Rows from block 3 of a small image diffusion model, named by matrix and row number. Rows with one number belong to one channel. Each number is 128 + 32 x the weight over its row's rms, rounded and kept within 0 to 255. All counts start at 0. Numbers have three digits each.
Before each channel's rows are labels from the 100 images, of 14976 (inputs lightly noised), where the channel reaches its highest value: "strongest on" is what is common among them. Only what is clearly more common there than usual is listed. The data: rendered dice on a table.
# convs0: first 3x3 conv (model.mid.0.convs.0.weight, 256x256x3x3, standardized in use, each kernel summed), inputs 0-127
# convs1: second 3x3 conv (model.mid.0.convs.1.weight, 256x256x3x3, standardized in use, transposed, each kernel summed), outputs 0-127

strongest on: black die
convs0.170:131209076130126149111141170111085167114103095125065158158140148174115160122101127132195183114130177166160167197103127132155146100131198124167114130091104173117144113184082136138149088196108105120131129093088093093158152163148152150086141193108177135109142130127173157139141096155129112097151132127106093169109127100127133112099138150110084085157156129149095148081117105068129146109156
convs1.170:115096135121119108124132085174099100088173111153107095168098105109139109167135076133107032141138111129139151143137142117126158182106144124098174136186146040163092172090110139091130116117140102068071074166164197135099122056125121038131147112156105134144134097129096162106134133117071133152096110097104143096152154094145113147164167131156114151138102128133152104151144129176112107132116

strongest on: dice: three; black die
convs0.61:133099147155096142142103164130095105095128159163173110122134153136197139139164160199132159159095138128135140112127138114184107141120118189167164122121167090091110192207129184114148126150104144159095175121148155146159150109142133089126108110126130124116185204138092159166118084117143106125134147098091098095097175130112165135163108136139084153112135138174132209115121125142139117148171
convs1.61:113144136162146121137085136141111104076203126090074133132099093157115147111128178089085106127149106093120129160121123166085073111084140078089126183090142088161144094110171090106184146179113106129168100158108142087107132092211096143172147121120047131123112110121138088156157166171016128122113137100093118132087105129110107163099141101085093146129143154069195101089119087172099098110130

strongest on: dice: one
convs0.228:130120150090106130092031143129164125117069148135159205178194134192134138132145117134126128103163172085111126173099121110142102089102153102082157170156110129181151158180097093150153150138148124144091151084105145134112082153151150126127134121128123163129161098119101117155159159127114130123082112067198107134131104124150135119191104114130187115136090124066087117166112148080070098093130
convs1.228:145114118100125111002177144166122184149165139128112074157115135102101149162130129114134178113109119169145188097119137159087202199158103164142064154105105130109152092146102120113152129099106098094147117116138122125167129110175120138160131095138172095119165137112146178161113115110152123135188133118099153108136127118170072087058151100176110135134121128152145126133122161148125139162135

strongest on: black die
convs0.201:073132095103125115150110115134155146097152105158134138177129129130136125129151141110157141137148096132163134141132106144168100132142102152146116077096136130148129093057216090126124149128115123133141100151103153210159134076099083149109061127154094151167136164123161139062000083109040176201120136192163186132103178151081168172154144107098101135158082126131143195129111117076172100111197
convs1.201:115126150189160154153140096108115116158109121104146128140154150092143121105179072145149107145083097078116106112093113148122150129128041115179056088108097130096069112163130158090133142097172125076125129152207131137110191140172092145094132096174163124187109229136112154139010162114124052112133098144139162095145141077091092075146146156131115104167145112100087124121184110159107150124113

strongest on: black die
convs0.142:114135124088095121138104141111069160133070129145127090126109154147142138163114173114159099114126133121116113059135158147139115140133159119134079138089173168125107154149055079156121051107086105151140143164134135182114144089111195101167120084092116215118137236135129150168073060169117142100125110115146087158130158138127177122124106111134112127063164067133142196121162111114114112144188
convs1.142:144136117192136100136154072109112085087200099126134143173179134149119139138159114120115104165126092143107101100130070137130105108104121112091131175096225131165142111075151156121137148156111124056092126132120116109137088065190105160110136155152080022107117170125130118183094155151025101124158133095124081154170076087046100120148164120124107109200091164105158129118131130115126116086101

strongest on: black die; green die
convs0.78:107063119118082074084090092151131135132096138081165165149080168103137121122157102117104103135120147079125118146103080128134182097118160092141189132112132142200073103169192135080136048116094127120166102136118126083134027111100119143077162152133113148080148172125130097087138128099112135147097126103118133124101118129170142132146121115100144128108140157082093141130168156175099149122216
convs1.78:137139163074111186107110092120113118094187126097122134112184091094101159134054039108089081165145118130123185091104102134136092179146122132141084176186180052125148142129130060158122167140178146126106124093157167161154123117133160148201113108126148117131131175130126158174106119221083108139137128130118131156180173135136120098125139112187089115173115119194148108093132059109150158136097

strongest on: white die
convs0.245:134151130100136124167149140110109135168150145197162158151179118105117195134162162148147161091074131122048169065154138152132066089129128107110089129054079085114085157161125155128123134113136149133154131115107159133165131127114137165094126129149154125183165108116137159153113126174143148141119145148121147111105140146070155149167149124195134073167155062138168131151140125072126129123137
convs1.245:163113129203149100109116093131130137144091070112123094115085136123111083133121132087139174193125185088167082211131102149163164158130131096172158119184155123077158115084192091180174116161147071125101169132116136145114135152144122137142074168154149132141182133142120151023070147126205087126126128143145164114171078127147151140098102112039151160185105124115082185126117117113150127114124

strongest on: white die
convs0.144:103170168069175122128187119054137154117148182097117173159157121140113089153141118094136085185159120127151141115106141153082117198137198104130084156220153156093109134131143123192182074103120150114120112131104089162130134103174116150156165140181117155118151118152128095140115154093112114162116138114164048176155072127140051086128181159070148132134133125133106125145131096121124114132110
convs1.144:145113060140092110108087096092094175104168100124090065130096098210131136093105138096117189147132088146113108099147127127143096184195149057137109123094099189078128071139136123085115104137123130136158126084144115128149099122095177166188135122073100132143099115121100132122066095117177166123097088095143128186101169145095122126112123094207116105155158116113163131105114150153042127059158

strongest on: white die
convs0.3:075101148129154122148029138137116157102121152130136153115173153151122134160129140145114152000106145123108139107139122103108091161146059106124176155042137130159118117253091188098124146135121086134124139103140166124083088098125195160170120149098157144147099128114167107105095138183137140122172140130170132129072160163149166078142124153164120162154106102161142137119160119125108107086153
convs1.3:194144117152141127133171156124113067142113114119120109160122129079096126079099084148132121158108074083098155088117144136122198108152194103164119115150117100154123120114152122116154114076132108035072122112080087097161149184148063083071011097127136173163159131159091083056127146115139085118096116145116172112176084093119156191118112079128134099170162154090111118102102109081118151196117

strongest on: dice: three
convs0.80:168129169133162145146182132091123141158139102131126123178078122123121113113180129122099121052175164107199177100159155155139121152131112114131095115155101100091133123170134121149136119106155121134090148181145163087204184126092113099084119116078108102123142093102073113092094050126132140120122100128103125160100116121108078164094107146081142160136140064172140085124141115175154118140192
convs1.80:117105104096134048117085179154154141122067103136140121098123149137130188203086115194124196138115141178032127121185074040175158125085123134112163162076141122142139092111086143144100103128068141137105083113148116145119185137137146101165137094159150136141181149142148129121091049104180183105129143161126130169097093103086227105116145180201118115131109137128150156178134124132121160151141

strongest on: black die
convs0.193:079212060172135052132145145150176071102138133153159074181098176138100100131064159093134158026149133112128146119128176155149143137119074120161101123130100102086140076126138109120180084144128129151168111090131167075181166071212112151168123116120158126143113151117235101071105139064146114121153122168077158133122163134167143147101154098111094106144112163127127170160118139168119142166174
convs1.193:125125085040137164119100149079065175118072177098064092089132118124156081168146104154101111154149109137138097115163154053106080133133139136132138106113108107109096193081116111101110100225113092146085129138100122177137113138118175077127171138134092177177117130108074153142124130103037176141191098119111098148091112139153200131123089133194137095116135141095120106120137087104161116103111

strongest on: white die
convs0.71:154155136095144061089068121131142113112127113146140120105201111095113118087131206164154110158129117141116094087099116128106120132171142115126157131123130119125122178191168135099114097134021201205128118102166115133138180077115117164107126208131128112130133094128136114052000039117123127086096115153144118150139130138182115147176089136097134119162155116137100123134111185105105160127155
convs1.71:140100131158177220131133187154111123144155222086132124166244138117138116120122164153138080133105157119178107117133183139133147078136113168111147112199096131038162117187183165080160138184142212155091129130160130133125136127178106112124104092131137108152106082107089153146096102157127096135160135152136104100141117157132073094125108162128095126116109075101112055192121122101155125144108

strongest on: white die
convs0.169:178122101108118099077152156178125147141121167107121100152170141154089129197139086135130125163164133100140128126099149160128127173112134114137141188172130125141107101197154181073139074070121130162154157116120153165117108126151159128155166156145182122153093103149136109115068097102048143086212112131136127123108132126216084159136135137118186081183108201092083118162165138106100099162088
convs1.169:214083140102109120138132133131160072124168095111086193097115129168101130109101168106114106102152050147153150083150110121094175146119156132120074137138109149110128152112114084066156123148093111155104141164148167054112099142081115165103079070152171117144165090131147055102123120108196145157066114166123167167101089112120150130168111135115120126168198099139149143139109162000100117096162

strongest on: dice: three
convs0.79:159133122164143156095127138080173120138130105161112081134128121159073128134127099120127138155116118164139178111109186149077116087116120220145107078094119094104146142113110106178143128199063109095175145136091125135115178098128025155156142193111054162126084127183151135108141101088139157164240143125109054126133119122102140139107141090169136098185123135163108158100113155103117188162150
convs1.79:114093147094146138155159144116125088137095127192164155162211139079142131078123109145125159114136153156169147112159169166214138049136092122140145048109121125126106195121151196069162115126187139078070148143163186164139154152108148102091152084109127093174085131206136143115207119106152144127136128157176105144166164118119059170115105121142152153088137129091135092114205154129112138196146

strongest on: black die
convs0.54:216124129148191129082190157098141109136148114119114107134132142098170124170143104142134167138152151135134170119088143125124215145110204145155129176091163131105159161223137152156166108117107124086098131108151095085141108136127101132129089102072156114126155131130143124221140096098215090142132136141212087133082112103117144155084121126115180122126139126082071124094088146085114126164161
convs1.54:092123184138094116144136171204134063135182110138143125150128142143109152136143153115115134145090162099128145115149192117204138150076090164122158099127179143146161112073100129145183173162125131146165133142155106168100133155137122118103134163130105220134083171111145181096204120134017104143167083126072144095130177112121105066171150165109086165089079125135122110155177089189156155119114

strongest on: white die
convs0.37:097098149076147192092150121130189117120206080143101156117155126083097103205135107125153149153092053177147137141095148130112129109171153122132135143068162122162187154160175058163144121097130148125096119152154136149115145112087193098125141174148201143141113065179103095069103140122129085130099173151164144194120145109121132143109150160069178101155123170126076164120153119114100114130100
convs1.37:164135110129084085130101116115140084137038170096107135119098098145101161106065172131108121108121154109118132147126159101136163141124144150142108142159117078116101136152071225106095116116076156096125083118130138113107163165082079144092121082103149143146134098077139100078127051166148087138102075078120131135107049111086138146192132144201096112150144101116136128164126093096107137142100

strongest on: black die
convs0.134:000091111175158123128085126157169123146190167139186149148161174165156113126080119125106045074177153134071131121134136125132063166145149140080076147081156136164152112094117140141127129154114173072150155149115056125142105111155109155153111139122097154087142097154181120174092178133123122098131134085148154136157132137205136070144114147073091155105161115144137081178102132133096087115126
convs1.134:163100068183173122139207192133137170115102124166147080123150166102081112165154135181140162172109157103091117083135123131175158079107147166134132120105134139084130110161163152117159093202171120163135174110111104122127144143128139088079121136106071110137083170085160185156150145099151147095170130122137109074126139139112128170165091196134128084119126176150122202176090150144164201167179

strongest on: dice: three; black die
convs0.6:172127119161091109102139132127050122102087154137159100245139134121121153096149090133156119103184170117154157163105143119125151115150142181121128121194121097094153132198115143143153146167123188096132132139155122110181144050164090139094158141122120190100202127111142161166094124126167121141123130100094131074114107148164124101153115151130141125142132124058087118123063136224138160155146
convs1.6:070155138141097170126156190143164084089165130133115119121156149153132189154142116111123121140112081155077110122138097155172069112124098128149155130085107121178145123079156187124114127186133106154126136149157140212156137121152181125178139097154102173141097162202165111172181170162097179117190131135129130181139187135097146136115175191128096122108152123132127089104202125084112145167116

strongest on: white die
convs0.233:123095176112122223098102149120220107076103137161110137161146141176156089108143110104123149206168125139141099161096158146105153101181118091145123152112173138186174123115145082096141118097134135091097117114131112182115082171142107116107139157112143154133151170143129122081110115166065115132165112072153152111077153083142155110145127078077168097131083157139094133076155120093079168122169
convs1.233:160169131098129049099158122115130127163085139095104138111102140138109176087085124144155140069091138143138111111155108134096155164099107096101133094178088106135132129173127172115090159075134150167168150128159129074137126114087113156060105120100195116106127125141103069086044115108210097128071075142109129164143046105111116190135064180150147149164159142116146120163129090099102165092137

strongest on: white die
convs0.234:178128113131156146123149149111168127119061164136151175155136127111131140120130145159160232125141152170147134140132168086108131052112190113134148051138083079098114169149155148170200157130098136134143077122115093115107148141066079148065110138068120036097116095107139163200100115050186144137114151158101134043114106138153131099174162076071168139112191135055131113147159143172139103129101
convs1.234:220162097090147116131082177109133203136078128109123161068148112135133104088142161140151136127085144169184133147056141092144143125151149146164104044176092206114156154125115163197197158143155147105130146121164098111139105136138117168127150149089178088097125106133180114102133096136108151106126154151194152123105098137174141173145178085133188160104136127138081169078111171107126128138138

strongest on: black die
convs0.176:148110130149151129117092171123130144120144112131085101117125114118167098136142134163110091107112101190126137238136128162146097140073137192148145135097154086101127166134101120174127082120174132125102125152143148099143103076229131145130107094116124150100100141128132218164181126095169174139114050076150090142117156111129123111105096156141119139064113124115112174077151073094114117109131
convs1.176:152112189093153157136165160170110131155117133178114142138138101145155099118144212126123131180134188155144150106080149052107184116140100078143179125104131175166109089110125133111154148089096106110087140101141147119124166143132131099103056122133126190069147132115122119091000089138114123128102102091129140115111153091132109131123155155111128149072105149157123155167120059129155118067120

strongest on: dice: one
convs0.172:091099098092108157152082102117174113115101091166106121118067118123097080174106153046123099059098115085172128106133167138125140105084143091125075104131136131168135146132143049131061105121068113154130166100138150102114192127160141139090095110146082212180147142117059128181165128114075108135121136097097035149192123132112115114118119141154135107112085146145150217131106113135123102163208
convs1.172:154161145195106126142105168069133114145201195088113100126130118168169162195126124140135197173107109121071172108110115184113142137135113169133158141127139130132130142105129169109156119151182117112119132174077035149143098121147137140145169100077223108085135161102190069106132199161115125094127150110124116131103141125158136110104154099151102153148154130148161065098128185205145101063018

strongest on: white die
convs0.255:114086086119204168122122100160120154171161170183135065215174124162147130121135108131082131142102142089132181173113185161138117168140114167126095129158220187105130102163128097134130144176125109101118132108155202126110110116129105106129154106107099195096125174075109142181115144161171152098130115125091064122120119121199120179120138183084137092142089097104120143163163149091093120158144
convs1.255:203181159082125102098152176102165137103130139129115208088098135138116156111140143139164164092085105163177074190090112092111197129136141073167139101089073090141186140081093108134148068079106140137140153140142102154134165157058151190089089161155148143121139076136178113057107075126131127147155156139154214119121122102112119175124146112166136152163146121144130103116137153138132147091146

strongest on: white die
convs0.211:129128121107128165149072154165120128119134116130108108166116132137065089115112111093152154087097076133118137160132157158159075092108095170112155155098144121103160111140072113166127147143084074113135143121131130205164017154189154121164158118125076175142195157130115137207161136111117114178091108114120138116120117157079141174105156196114156098116075130147149133111095084088117116118088
convs1.211:084129141125172150140138160200115154140138094161140115139188151132140235165141128141131081090136167128160178095139151127103127061118133138102161081154182147108166142132176186079164139121129182136143134131094111105087166137164128129155111168168090122075037077142107148212090117177096120112149130145169082155151123087114087070101130115159138123181137157141131086146145154191144126167140

strongest on: black die; dice: one
convs0.22:122139151121055151027204056136121085147116155088120110067096126111102107129081083161116099149205106112100095128063085132099173126137085048071134144123138149131098175179125102100152112147131125126165132133117086118100179098170127115136155128118123107136105217104141124169102130106108123132131113095167129140109097108170123140134119141133131184115120157147028163163139155159170088086130
convs1.22:086127147143087111000075129102074117076121136151125117178212119148133127142116101130095133141131115106144078088095146143117115125118115161135163177120174157144111180155142142125113210115152127107131072115140157145182079068182172143174121121189116133118157092141136139174150078155077136119135123127097093141113138126121173099132134120119099106198127126169100104125144123129110155103134

strongest on: black die
convs0.125:144098071121083155121138131172062101100073105151136122131143162126085120085127101127123131159128122122101119127123137082114182102100136155088123140185140092093134130058164150144080170146150140087106125143111099127102134153134112129101187117165114222132144147091132172143175105077126111113138161123094120170089093107116111073139096184164128143139121154059121172115082088123185124173156
convs1.125:128112143111107197135125108157138134111142182124153119114203127146148139131092159088165155154123196143116155131115096142139084147102123138163154113107107162150134105119088100169165146146144148158147155146190160153162138136129152167179104086109102122123141161216139085148161138157185180132148148167141139129123148145138135191069136057124160141103176135188095096152169156106132168106108

strongest on: white die
convs0.124:087150086132130162142106162138084162133134165136144159142155139152081171162160153122111131039104153132136196107131118121147090082154120196122108131127097112050130114150072161184142186172104180142112098054130169147149087055133138137104131180127137139159131124168152135158097108109132166110158155131045128138109143156185141106144191153107136098174143098114147126140125147109111169143128
convs1.124:168126132151171139139131185057155120154132144146126110124084124109116095094153125136129124100143115158123126224153172139111159127111141124175162073176163125192130135114200131079240104158176092099115149135125076108123120129111101076114119123146150150161105126107108152107226167143184121119162088152175144104192160119104095140173143126171175173143116128147113119071126129144177120142128

strongest on: purple die
convs0.158:151155098105085099117161112127129090123168118110114064213134094105132109096131117104135092080114111066134098125121129127096183185153094126104121190152111121095150088129158097108122130107110121145166073137093097150199143144168150173121151189144172178163197100121126148099097154120143089129120132181126125157116135178158075120150119165065147157138133148203119146175125113119161139127150
convs1.158:126159116109157148120104109144097175159119133145130141087081149154090134110103176171125168104155151178106152161226072106130079154102137111146157146117050190122115092108118135149097034204145123175105145101134166114089122128069162125165129091168128079127130097129141152074079114166177185107120177089145120178143128119105164165101140162212132119160149157073137126125152154090066151136104

strongest on: white die
convs0.72:138131092120123102150130108138158139125162130113101128124159138128083128134105174153139129188090140138120106176136156110103099137106107157118076136134121061089124128038138129123104131152144143132137126134175096121101249102081136089112183152121144158114171014115127119114152114125237179100140229084161083114134115139137171104107134141192092113111124105169147074086125154130162142132118
convs1.72:128140122153120084143180146139166118118075126131141150112100124149142192167150162116103169100098139143095092143189056132130159063103120095167204119055135154158113088126145202071111099200127119160170139117131153173097102123130106161125138107129142079105090102148172102056166091136122159146116128102126131117100078120063161136142134156118126133141165197063111127114164097142096165109141

strongest on: brown die
convs0.231:095144120114163127147160161115170147139145085122128134206100136130144151133132148188138118140111195133104139122138135109139129114102175139141080086066154109110166127110138127141107115171077153139136150125146128156168141146113091147117111151127090182124151106121102130129042115088024104137147159108044135143170136078090157157124157108079079129145140104168148123128083134150139176162211
convs1.231:161148146133129156144118114150109122140152126132140086113203150128123079157105117178169131140121137123155172126129099121131123147132128132107189142153168138144163142083166147120125119110189134116159136164145163162140138144154141106115151168099151093164129116170130125161190156130221113150155130178167176106164118168083091133124142150139172120121148117112186090122147115136126125080124

strongest on: black die
convs0.20:101168098144150136128220138147117135158154143114102114161178120110159114085114140190106158138141133098058114138140136137159081131124030166122142106171095051012098128088133134137154137166150196104204144155157160126118122130166078165138118172187167187145118085137145131145151125111164144192120158121061167145119148120173120123160167153127067158141080145115142168125114143102107158136128
convs1.20:155167151123123103117076137098108135155119098141117104136110089181139125128131140145139100148050109211179176140115113107108108109136191083106008137101089159163143065116074164072094152159145110114130136119121145128131104125079148105120150081092096163150162112171160087116133093121133115101092116112115076121136141128148171099097139120188139123074129084138096064156125171089162189096111

strongest on: white die
convs0.243:153101179130160139118110143096233132132196086130149162164148160138190101157096146182128126147127142134109108150127088118134142132136145168151135155124205106118152060135146111180107117125138164149116115118160059176126091071181094159165143139113102158086153124111164134167148170072149173184122178124151158091146116122104130153159161109070104121125143114146126107163156112118114162118104
convs1.243:100143105111118120129181137098102110143157152116148110130120135122142168107173175182138152152110086110126126142142166063159152141160098130137152117171159154119082138082158167112125179169160151153138182097175145169137096132158136124143157101146090106109077095141040113147122080184131054085158131147167097117086153136079045144107126140161110168141130182153195124090079114164129137128147

strongest on: white die
convs0.30:146126089118137098136177084103133099113092124094138123119126106082139107070070118149099166182103092141176110120120122143136124154149096138129144164205116140111092172181112109149078153114114170145123138110130170053145170138119121164098134060121143114154180146117116171198130157180103123098119102118105200105086121150134192153153125099147111142096142087166127152088117134156151113122088
convs1.30:134173110116086194125093145132143173128100112142131212100132131147133096114121174151149088110170098110091110170163107147171123092116130158144169083074118108140148148075128143151156171187127128098183123079099131134136068160115100124194174139176114103089136083170169092062145044109130216140163194097148177096152135129181142210126168129129077097146134196096112148158112130163064126104135

strongest on: black die
convs0.148:111138157157097091086205106143103122128193151185116105156144128154118173114165073101150083174184160154107158129099141134145107084136045176131095138096095096042153112041140133140127108120162132129143146194088147187135125157172065149144169104159089169157124124164119104200127175110140106140122161117145163111162113140156120139146117081122109159122159137118093133159103137174216137199125
convs1.148:130119094214142084137129145148129089138098113128129096115148164120162116169193135161146170092116175114100178108133129129147114155133160119065063131125146123127144096131128124130105143158058128122102116149184104130094090083085130082100200171075176147117086135147178090092126162135095146136182098184164123177050143146123138089121138181165129155002091135140069054146115108129113155133138